A small self-supervised image encoder, trained from scratch.
Model: 32-pixel images, activation gelu, depths [3, 6, 6].
Training: soap at rate 0.0029, 11900 steps, batches of 512.
Data: trained on drawn small creatures on textured ground, 101725 training examples.
Rows from block 3 of a small self-supervised image encoder, named by matrix and row number. Rows with one number belong to one neuron. Each number is 128 + 24 x the weight over its row's rms, rounded and kept within 0 to 255. All counts start at 0. Numbers have three digits each.
After each neuron's rows are labels from the 100 images, of 14848, where the neuron reaches its highest value: "peak on" is the class under the peak; "top examples" is what is common among them. Only what is clearly more common there than usual is listed. The data: drawn small creatures on textured ground.
# fc1: MLP up (model.blocks.3.mlp.fc1.weight, 384x96), inputs 0-95
# fc2: MLP down (model.blocks.3.mlp.fc2.weight, 96x384, transposed), outputs 0-95

fc1.104:127094125130137115118122084125148172097143134135126039133136182120107138113119123116122128109117133123152157142111133089144126114102094104127121146130127118125108135144139178097130111123132115122144112133140118051099119116129127129170123151147197166138092143102171113107119105091124140147
fc2.104:105092155146098088117131167124139128125149126121111028149116122145095111110134087151092123105147116156137178144120104095095126120146154143102127129115139154135114121150131140098129114129126127119132135136109130194114120101117123150120152162150159176128131119154088151132113083160117120141
peak on: body
top examples: plain; green

fc1.213:139125102138104118122130157126093167124096149118119112119147131131125100109126162145145078156118115138164111114171141114113131140113125124124136111119118109112068134137136075080113121120106151141107118122135139190136108139129127128132126054124040085103156116131110107122134146168125108128
fc2.213:142112135108105110154118089133133132152123111160140117140096138101155150127148117113141116126132117104114121134164167123184082125140182151102101102144140149132132117160092067108117130130075147096118138089116142121129106132126154132135113113181100124181117108149124171128149128062140120130
peak on: body
top examples: plain; blue

fc1.305:124130110116083100076098116095141111098144140129130138091137151122152108095096118149104093122113137136142125099094106095111098201100134112106124079101074103136135096121083163118109087098139117117103126097125122114093167108093136105119122113144116120124139117133108117142131101119094134104
fc2.305:145134111116091135133101148133144092090133138082109100122173080157121108124119151151127090128140097121085111106144164142130106132146095111112135093120145120095101133125121090145149165097137087129149137113060110108125102086120130114174096127173136107130122100176147112119132132099147135123
peak on: body
top examples: striped; dragonfly

fc1.237:134158126125053142121131155114132132144104130143135180119163133131158090115110156130131184124109125158128100146069125129144147127141100158131147136127116140134141139120145104184159113118116116116100127141149122144150139131119121120168148074127064109131140119135110076138117161189143124132
fc2.237:143134136088096109130141096150129128164132123161169158134131112121184165126167137118114136123138130122143136131142147132164103136122184158123126114135134137138131152138098130141102123141142139120095139100125148116125171153127146126127117130202077113145130130131112152122150119024122097108
peak on: body
top examples: pink

fc1.37:132122109107065080097130132103079101137126116103125144111183123137139107107124130132117079136128121137143102105111119084160104197115114126113119087108133122179127108108113134103096137141099133115092116143137097094127107097114093087134124131118106131157143104106110095098100142121142096121
fc2.37:107127138141129132096126118113130134099163174081131112130188102115080135134133110137090111102140105130089136124159128132157112145142114113088115105101072143124106134109140082174116088143121130132133139103096124111095108097121177135147100174139124138169106100125147134094159116135108099106
peak on: body
top examples: plain; white; fish

fc1.239:121103116101094144121117131108132115114131090111119114106103153094142118142125146096095109101125136120127113085107150111144115126102068135129169149107153123123094116071090105141126127075126080111099121119131121136119126135105105066159138128152116092098161081100142128104109132109105126076
fc2.239:066174112144148148140103127120122134137114133137121140103188154178113120149120130116132137116116155152156112173089116131131164100120106153159103120091130122161161079107175128123151127118138154135117138093151139186130168151144147141160150140182141143157126132109139099151129130127140151144
peak on: limb or head
top examples: white; yellow; jellyfish

fc1.14:112112121120115145170115167112099139124159165105055115105120128153185153158095146130095105136077128134119109115133121186099127108121140130124131162141129123128108141178138132118107134132163092158101095183113112130113117131136174149150159131136112138117124101104146131107141091122152100120
fc2.14:076148119140156134093130154096107133121138125131125171109123080115138123142091153112104146146136100146161135122146108101133116126111085127131153139094148145128154079136096134136091115145072131128138147095148111134121142089096159141148155114077151125104119154100178132075103114158112120161
peak on: body
top examples: dotted; red

fc1.307:096096163118160130148118110125133124150113153160132158125124122131123089139141080142101123091131147111074129126146146173068127159153148123114128140159132143185138122116122154196138138141108133125173105143106129095121130136130126151143155181170162153144110177111124122118137130134143107105
fc2.307:106106148148118160135131123144123153100107116182077149115093150148143115177111066161107140154151130154116064116109140178147121104137124155111137137148122147118154149158140129128141095122111118131118108103121141076119147134125132116133166082144153132141137150114105163121124169169119133167
peak on: body
top examples: large; plain; black

fc1.41:127126099146158152133158129160088124141045141099145127067153134152159136129146104093107147137114130135123131138140125155147130092118187130130124133103113091111122151140142172142117147135150145139098154127130149144151121129175158128162103154110131132112139131155112090129061084117137132138
fc2.41:143144118168114109135125135108157161146120106110094163077156153137148118145115140117122128105102110155168118128149137112145178142121106128118118132106101081125122097106161130123198165131135119118127122086127137148129116083076140158124152126161099141121126111136080102068128160108125118157
peak on: body
top examples: large; butterfly

fc1.66:137144126143121133152166113116129149075158125112139133151147131169148118138169138144129115143142102123145131171119114149121123131116142154143196123122148099089142111139160155158154147152129141154158145224114118143155131173138109123163103080125098129147167152131114116118134135134149116159
fc2.66:128173110103119131155162120138126117199187117109085144141112077122134109114154148160151086087145082148099116130094147136124121145137093127123129116160134136130121120121127144121165070105055125123144158142128120132107130180152108130109123128130128136150116088126134102129148128122140120114
peak on: body
top examples: large; plain; white; colour: pink

fc1.174:094150071132148149173153135127143131113172153141145135142151129180094128120108138114063137079118132093154108123121129092126151160111137156134120168102151142108110139145133100127120147125101104111122115115154081120159087155103142103176127114156117101127093139145114112119133082134150151136
fc2.174:150143123121145127119125128127124113127163121119093120096107058153144076064125140167120133092120120127151111117104141122102124144119124116097123158146115088113139089136130155119162116142124129092141129114090127127113141154125124159087145150134133075163110145137148120159147133157172199156
peak on: body
top examples: spider

fc1.196:098147161148112135112127154084080136093086108092135102105120158130139103111145149104141119158131093145149070166135152150083110149143052122151123115126146119104118099135127121086109137141079170141102104109161113104099151120114116130129105137146119118148164119135102140131126127118120092126
fc2.196:138097124091101137106140168100113141162089132128114170130146127108154129107109153126111122138115120137107146142105162122111145098119119125086117144134129137150118085104110107163147062132121126083136124158091164104145104131142159124113119090187126149113162129178136127119076185134137139132
peak on: body
top examples: large

fc1.337:138131098123138131145129093144156149119131092166140137122126125143133117111134155147124098164141175135121173197145131132099121156131136144118182157167137146133163126125121132139136140117092155100167047120148135139155114100141153184192152098125111109133134157126123116123127123120128119116
fc2.337:151150127100119095124115157107199141155094133141145169138132139120136095123132175105159126142100119167103105181115102154155147127113139126093125144134139130176156163159134183108124141108159103130112110122104123179133165125159136119137126121062114134124147129151142146136150128150125156124
peak on: limb or head
top examples: butterfly; large

fc1.185:108128139080122120154121163117135134154173131113129132121163104109105151151141123119135133149155168165147121126105155107157124127107103123109147174114129184146173085192173157131152134123130152107159140111112075106146160096134121155110113137146106128133167136130121133114087105141111137086
fc2.185:162101144106128109144114121124115137137147143115149139094169045112137136103117103161133144093147146119140148117093138163088134146118119146147088091140096115149171118118089107103098105136116115174135130159143125094126129135133118163185098147161140139168117134127081132141113160136117145111
peak on: body
top examples: plain; white

fc1.72:133103109096161142115110088129144133094146125118098119106198123117117107130126119090149139129153128112127102097093131096095100138085138112131125118104146113102112122105131153121103098089128102106118112128088124115102123115108130105137084135161182118120126093082176112139092074146093125108
fc2.72:136121130122111123132140159116123093135125152121103104141158115129136133102144124150166132113100115168110151160116179111112059119126135160124124127135169112099116115114098125110124142154142080121162126143058145150145170065132100103168093171145138143113107107120151131125125142160101119105
peak on: body
top examples: plain; yellow; butterfly

fc1.325:142130170159129118118132162077102133096147105154094130154111130081150118103119125098148121132110160135145107108095137148094089127115102169143148152153123127132142103125125119128134101095162159112120082141140155124042129087131135145149136167138125136126120148164118126170129150126111165160
fc2.325:147171114131137119143115153119167154130122135122127144110132103093147113116159153148136145155131147111128116109139069102145123128103138107091150122149188112108127167090155143145137112176086098121105069128140120155132156144130191154161095112102106137143132107139115103148078138112129145143
peak on: body; limb or head
top examples: black; spider

fc1.378:136130146142099097120109150134135108162139144118091103124136115100169090135104127096155153147098075131130126162129114138094140122170123067179139108148106146123098131126087151114128157205137129166096138102145148141107136142151107145144156099124132133095149120092117132110141143130139171130
fc2.378:147122119101123145135143081102110150135129123101083121114149121152125124183099139102139103103080125135147114150110132104155111137123123135117091142159162143146132075129095134106165161100149161112097133120113110160160143115159115161090114113175171149143089134139127116135081150088124157148
peak on: body; limb or head
top examples: large; blue

fc1.156:156122103112150111140162128106066143120173139115136129139152100097109118091083145134180134136127116167133120107095139127133130115117133129146102162084124139169105088096111149160140108123100140138135093150104159122108116135080162131131120152136112090127143102148114151138073074125109109148
fc2.156:106120130151172133101126148153149108118161179133151131152129120095113140111131129129104144128116116112093094118126155166159093135127133144135132145094109131139173184137133110145042138123136159154110148138101151124126091122156072149136114152136157126154114109102143128143088078133110103138
peak on: body
top examples: plain; white; butterfly

fc1.216:160123142125125168116136177123143131152149132130077122113149116147110143114137143158116144141108130113145110147130152137145147149134137166126109163098093179118141140172096151141152135128112110118129139155141090126134120138135170122194162118133145123129105066114150148100127138148125219131
fc2.216:148133185111164093127127123150132128115132142173122189131153100156114128141191125156104104091155119118094140092114100145146148136144124082166133138137113077126125137145158140106132119157163142105147114166183153148155165180124123131124117107156148145143108127149119125144148129143135131133
peak on: limb or head
top examples: large; white; plain

fc1.366:131151107164140134115072160134112131106130170151120118124115117172126141123135116105159131096144143123133133147136132129143108132121128081146154085153143167159150153104191122103075145126109164105150136140106128143084107132127113166178096110135154113093182158153149107119123151115123105144
fc2.366:131087115144135109151165109124114126167108127125154143148138117146132098147149108136161103124122126166156158146116102139114124149087145127174116123129141120180171159089150154119136076140096139123123139101158111112116150123130101153139091181088131112100152137165132106154111151121197112105
peak on: limb or head
top examples: large; beetle

fc1.263:133150149130162103140130107166179141140146127165140149118137157125159115113112162127128138135133160128152132164136145112144160139124142193141173170114123145139165176148136139140138157070138161140148151160130160149150160126134151149164159138145125171135152140148159172141159130160135146150
fc2.263:107124104139127091130125112122145103086116096097107137122144109148145102152127186129115118117155112158144131159110112159124124120146127098128096129138133124133133168119103144107145102142113148093107185154190145109110163104123146117174109167103124172091138072086084119115118127133145142147
peak on: limb or head
top examples: fish

fc1.94:132098135136160099118125075122135144108129126126125049126132154115120114112129138125139120124135116117208095129137111095139134128113130110132167141109130109116087135135130132068140116148141167127083121103143127107124135129128159123167106106134143142128114121109151140135129104026151133124
fc2.94:121097147126074097148098162150151143157111123161143095118133157118121133092142119129147145120130104091100161144156167113196111135116170150086145116152130148150152126152105121075134134119083093115116133122132129111121130139133151129090139157181110148124110120161089147148115114117148088143
peak on: body
top examples: teal; plain

fc1.377:145164144141125118153144119156128177141148123134129144152149128134091112110110158129129133141147154127130168127156155121125103152154118123124131197089113140118137159148107134141110133058145115099146138151160131165153160106155128153167170127134145157128153113137086145147130136129109208146
fc2.377:148140149135122118135127118139069119125124123130178161129133097116093139087145136140121094143123123120108101118094118163131129120159103132171109074121144111160166158151173172088150141131136121115082107146175142168148184133113161140106125120090157137102108111105145131125120136154155117113
peak on: limb or head
top examples: turtle; white

fc1.200:115123098100074093145103098122121132140146107119120126127104120174130132126181135129144134158172159165118106124134145111118146143114166168110126159073152130114133134091127131095109140124139108163102130121137134107152152134123144096150117137156141159119150092111113137112125108152032126096
fc2.200:107155136145166143141123115226126107119123143146156106117115133123161095160108132090126122147157136128155153135151115121140184085151152099090113094095121119130134134127131161116140125095154103127103148106165142124129112117163145131148185115130151111147095110157136117148163109112095143127
peak on: limb or head
top examples: yellow; white

fc1.253:140142133153151141141129136117147150118154144158162155151118171154138146118187146155162118124170130105131158127143125131141122121134147108128163128139165084116135133116161125181127154088121143078145140141148099132032123148162134121133145103142139109110160133143163118162109135140122088129
fc2.253:132127161181095112105119112086131099123136140131106167137114134132141095128196124103155078108138090112113160084142132095092106114128150125165152117144136124112138103085137116099132145171175135123121142151138133099095124131116121124156140134076109146148136140112095093153176131141118147119
peak on: limb or head
top examples: large; turtle

fc1.208:133140181155127149136125178162159106111128122098107125146162095113154133106102139133088149107098167151118117118128149085147127139136143140116143144152112083151167135140159144116162121143140193115137146164107092119139117151121116119151137146151138142130139131125137153155124149136221140144
fc2.208:181114171067115122162121105141131114160123166144149133133123140148193145090146080105115159124149140113112144085119153135106106149113134134138104087126136103139152102108137152093132122126117108136139120194145140139147124149103147116125150082167097122115142120108111081116138108104111148129
peak on: body
top examples: spider; brown

fc1.354:148118159147130139109125174079114123064109129105109127131152098101133099121146157139145111127091132149092138109116154119114135113124124080173144120176126111118113108119146202105156107082138146139154146127121142111094092135090080140170115122136105129148110125135103106125113149105138131155
fc2.354:101083107141108114123110093126127150136142145155134116157133109147156158089156120137162169097124141086200138124146105120131120098139137125126110115117106145127147137100169122153163125135122131123143114133068163148185115155152125086102097152165149100141110084142157127145120146130131158151
peak on: body
top examples: large; striped

fc1.359:133124106071115108140135172162116125115091128154123127092127131124155112116183162125119120161155117197133154160144089111144132167139121148144172173097080122092133157136095150151141137116127121103125167143130119136127155091144110124126115090116164117139120115101116138100147154130086140125
fc2.359:135111116136128109110128124171071098107126147144120154171126154141133109125146168119106163156149121149138114100116105142118143104146134162147121118114102111108148168172130117104120091077156108109124102135172128166105184120105151111103107178187122113108139162113134154124107139152110149128
peak on: limb or head
top examples: butterfly; white

fc1.180:054093153133113098129122136113084141148151133101119122121096144156135164105112121132045105139150145139140113102142152138112108135103101149125119179104141086125149090113110084094138138167160157136102119161127113113137114136103140115099137131161109137125133083104102133125127105144101126131
fc2.180:117119137154157135135150149087141129134110113129129196116107132108123141108050119146160128126118107120152110164120126116111077096159113157122091117129156093134141109147167128155157163130130116136122107104087153169135125112145111141097164127145147116124090146127123097155152094188121117142
peak on: body
top examples: dotted; turtle

fc1.160:163145112134179111133147154128155145129160126145108140175144118155148134161130115113112124137140138138132131108105172113164163154134186163129132118102126132138137151096111138119095147167140157129162135121147125108145192135124086206119139120132139134131170114130129153131179143148168124153
fc2.160:127137171164141103139103115162133146131128112082115111124158120105146137162106110145149113126140155174114132127079139123123101101118136138096096112134094145146127095078130137159194129140114160076176111126147123128141163116167172137135104126152141133123113147114101120125134164112142093079
peak on: body
top examples: white

fc1.192:156129109119122161178141141088145150140168168120149130092141165082139148153119159084130120133152144188128132129140123131114137134146140125116164136122152161138106134133089138107098153100107124116116128134122175127119159098145131148149122125150148126122075154133069104119098069132134098159
fc2.192:106117123123103135088094138097126126137141121121139114163130117098159148132188121132122074125114105160132138112137126108109111089149163128148121120154137115131083140081170140096102125138129119123148135148172154129132097141161179100148144116137129154141146167141163123169198140114140099093
peak on: limb or head
top examples: turtle; black

fc1.301:122138117128072115146100076107066114130174136121129128155110094098118161155183088137131124123136124123118118124109110128124157134162140067128166137163126098156133092126109136106103125177130120150115147100151108123137134132132168132142156137170097154124144079132134135138161148103110122104
fc2.301:124108100120088137105145114105141113112125078119141144165123144116160102170143100131118095132139127179165129141169105146121115128133135169146133147113105110095075110086096122070145146110155144116141125140159156109128103064120086111166125155150129180132132108144144122145135124133109112129
peak on: body
top examples: blue

fc1.65:135124138163142117131089158116124099103103113156053132132128149160143125151175161130145092129110117137140155132133117132077108158106118144112164151155135156135141119118147153150117097090127103125129094125153142109123063110150127150168165084149153130139140129107086117112110082123145108149
fc2.65:126127111077110107131143128109196172148106125154122173109105126174152133115157112121143143135131087133125125150100148097131148114134137135106133132122150137094177128144107171145133138100129075153147073148108119104121103138128177177109153104096144136087122106155092134145134137136131129146
peak on: body; limb or head
top examples: black; butterfly; creature: snail

fc1.209:162109144135142105145126137155142100137125096106139133126136129137132091073129173123129107121122093106140138185147136104095117145145172164113158133108103156138147114147147105179116154145087155147149166202121132133122123165127133140149133087164171108131144111114117116089118129149160142143
fc2.209:123154132123137148094136103142110117092129150135155078133124130105139140124113112100128131146160126156178162120121146097129129118159146154125148149103106147125090116127141061119083145123141150122136234120137145107134080119111119106111145134156136160133126135136122154147132119093176145138
peak on: body
top examples: plain; grey; fish

fc1.6:105062122125117093108092160136104135120110162154133120116107099100136074148114085148126138100091112106121134112109105140124144155149173154122134142137119132162120110100130089129123129079098103083128100115129118131124100110106119124110140099214114112125134125135100109130126152126116109082
fc2.6:091159176139109142115113163153122134150120120135076132132119141153088107154109091131124124141164142107103136102129159187116106112157121157105133159139150142121131141151145140157123110114082107173178108131135153127118128140096129148144191113168153106117129166101104151121122108131124152173
peak on: limb or head
top examples: black

fc1.38:175118079131100142156172120140123094158166139109112129133122128134147132098144180160082146116167118114151102200136120120088141113155122159129127146110133117102114108133112170099113161130176117139102132144111149135138137147136116079141119110145140149110101125160119125142138163136158155171
fc2.38:142136109124141087111107120180102104050144122122115125141120141125151149149142133102140123090092125160113142119133113129118151156110139163125099124150130116112106093152137156100110157145115118111156083136108129142152169089119113168128108084101156096184102141097108161102123136113152142161
peak on: body
top examples: white

fc1.79:135120145148099133146122134126087129137143119128060125191159118083136141155169117125156142122145124110122116120120110151123161164119174089138140178114124131145108092124126144143128098146132121152144146125152092119115130114197134121139126129103149121121105063123090117134190153123137109124
fc2.79:141123102133087103130114143087165140146109098119137141150136146167152104128133115110123134122104143188138140134140164129143128113109106132112102116118125089094140125126133097103179171138125134101077117112138145094104135097036140178115138115166127150142109131134084114117122101121110135148
peak on: limb or head
top examples: large

fc1.290:100119053175161154121160130094121124105145136147107146168143137112124103119157156172106122146125180155157158115128133111117104123106131108132108169121099120113107142132127144151116168129126138096102165119127096123098145121150099122137095142164080125169083164129115136098123149141156116136
fc2.290:125129089155135147142168184118084139107117118119151089144150130150091117078096153098158131120117131106161109136117144143114149152122147160111121118143126114101135137164104109163135113147129111121131154122081154088122127128124138098092107153128126120107091137126127157166110106114193194122
peak on: body
top examples: dotted; turtle; fish

fc1.8:113120114116132109108105141136129135128157143132171104131134132132170124109090130113105115108113134137128105088110099098135080148123075125135152080124113124145124132126115093090120113130081105118127110125112103123116130152126140130127107120142145105142067125143107089125135239092139102095
fc2.8:151136132146072129117125097126090054125133142094091093134127104126116141126113115113138135130140122144128105139160141160107132174119116135089175123092154146111150126103120120126102135124148111114135127143069134106121092112160101109132123083125154108149141114177180135116110136092165160153
peak on: body
top examples: striped; dragonfly

fc1.242:166129129151126134136129142130118154124160113129171135138141132087157133159123151114160120125133133134141120126113129166151148142130114097151143157153118153167135175141141125124165116134099154140114119156147203131123133163167162151152138155137135163162097177149068109101142085132156094153
fc2.242:138106139144103119135155108117144100133131149132133164131139139088137074116177151111149111121144135117161130114107113123105082155127145120104162114133127117176172089121180152096142122140176136118114139171120156117123151111171120167121132150077130144124122140150197129139139088119151151141
peak on: limb or head
top examples: black

fc1.183:161117116097112152095111139163128109151159115157109128135111145114144127138142140134122115109087116147135133117146127101063130117120167183098146102148077113160085133112119121117165061095146107142130118141146147139143099127120133116132132130111186103084124110135111088124120100142090142089
fc2.183:100150126146115115103136126120144141137151135109089123167143085118125108128134106126107111116087110115138105122104108096108107148129115092100115147132157118155100132114150192113155115142075140142136118136152112129102130155109135159122194139092144151151136103167185095139155167089151142089
peak on: limb or head
top examples: black

fc1.4:129115095095119142085122142119093087136107128090096101106167127095131106113130135129186138111080153149147138118116102116139104172136127136119111109135073091126125156114104184106108112094099143114106134144082128144099110070113098144102136152137100103110157106103126118150128119147134131132
fc2.4:129138115133139142126185148132142098109142139118099126133145123171114087132148164126107115129108160165086143137153146121135106154123148142098128132159136106152122111086134125136099157093171117102120127105063135121100152104110131127219141131163120139145093147160137123162131117143109137089
peak on: limb or head
top examples: black; fish; caterpillar

fc1.340:138139092142135151157118171124119118128113119147187110135113115147146113100142131145133126105154116155116131128138140161149132116127113173130148069174160098139147126083129138145144117164121193184070159136128141131137139178095143133150103150124144104123162140124157119141138101137176123132
fc2.340:122100114123132133147124114129062119153089111087123105140158121136156148138156100137139152132121129131154116143092150165142145172125095163133147179092166145129140096092131080126100155106133148109146134139153120117125117147166129118121141142124124151117186136092073142101123126105186135134
peak on: body
top examples: plain

fc1.272:182153084154121176141143128086136131118142145108131124126137153127142131150177116199102125141128113128150142125112154129071110119115141111147145154106154078143127089138135155126162161111153165162145139115075165134151141144142094103117089152143127119156142117138100148125150131110131098127
fc2.272:160112112130162120191127094108111140139132118138144155149108139118112102167127124072170111136075073110097136137127178087124099120100154164110162119154136123129085113109101181117162145131119142144115142134099132134146144113170126157127111119174103124126109152142137111110118133155135131107
peak on: body
top examples: large; dotted; teal

fc1.266:141103109159145135094111154143112121118194115143123119143135126143124145155196126085166118128102131122115143097126112139107135113129145134142157096128101098156122151127124111143118130126141145154128138146108139155133095122201128084154103149139170138118165158149063119094146150122144082124
fc2.266:093152134152090159105156138103146116132143121150123149116156119121133101128152146123157065152096122127129123109108110118120085102116123084159146097132159090133176135130147123077182127174125159146136147136158083106141123105096098133142124139064126148102144128131167106118115115135134125150
peak on: limb or head
top examples: large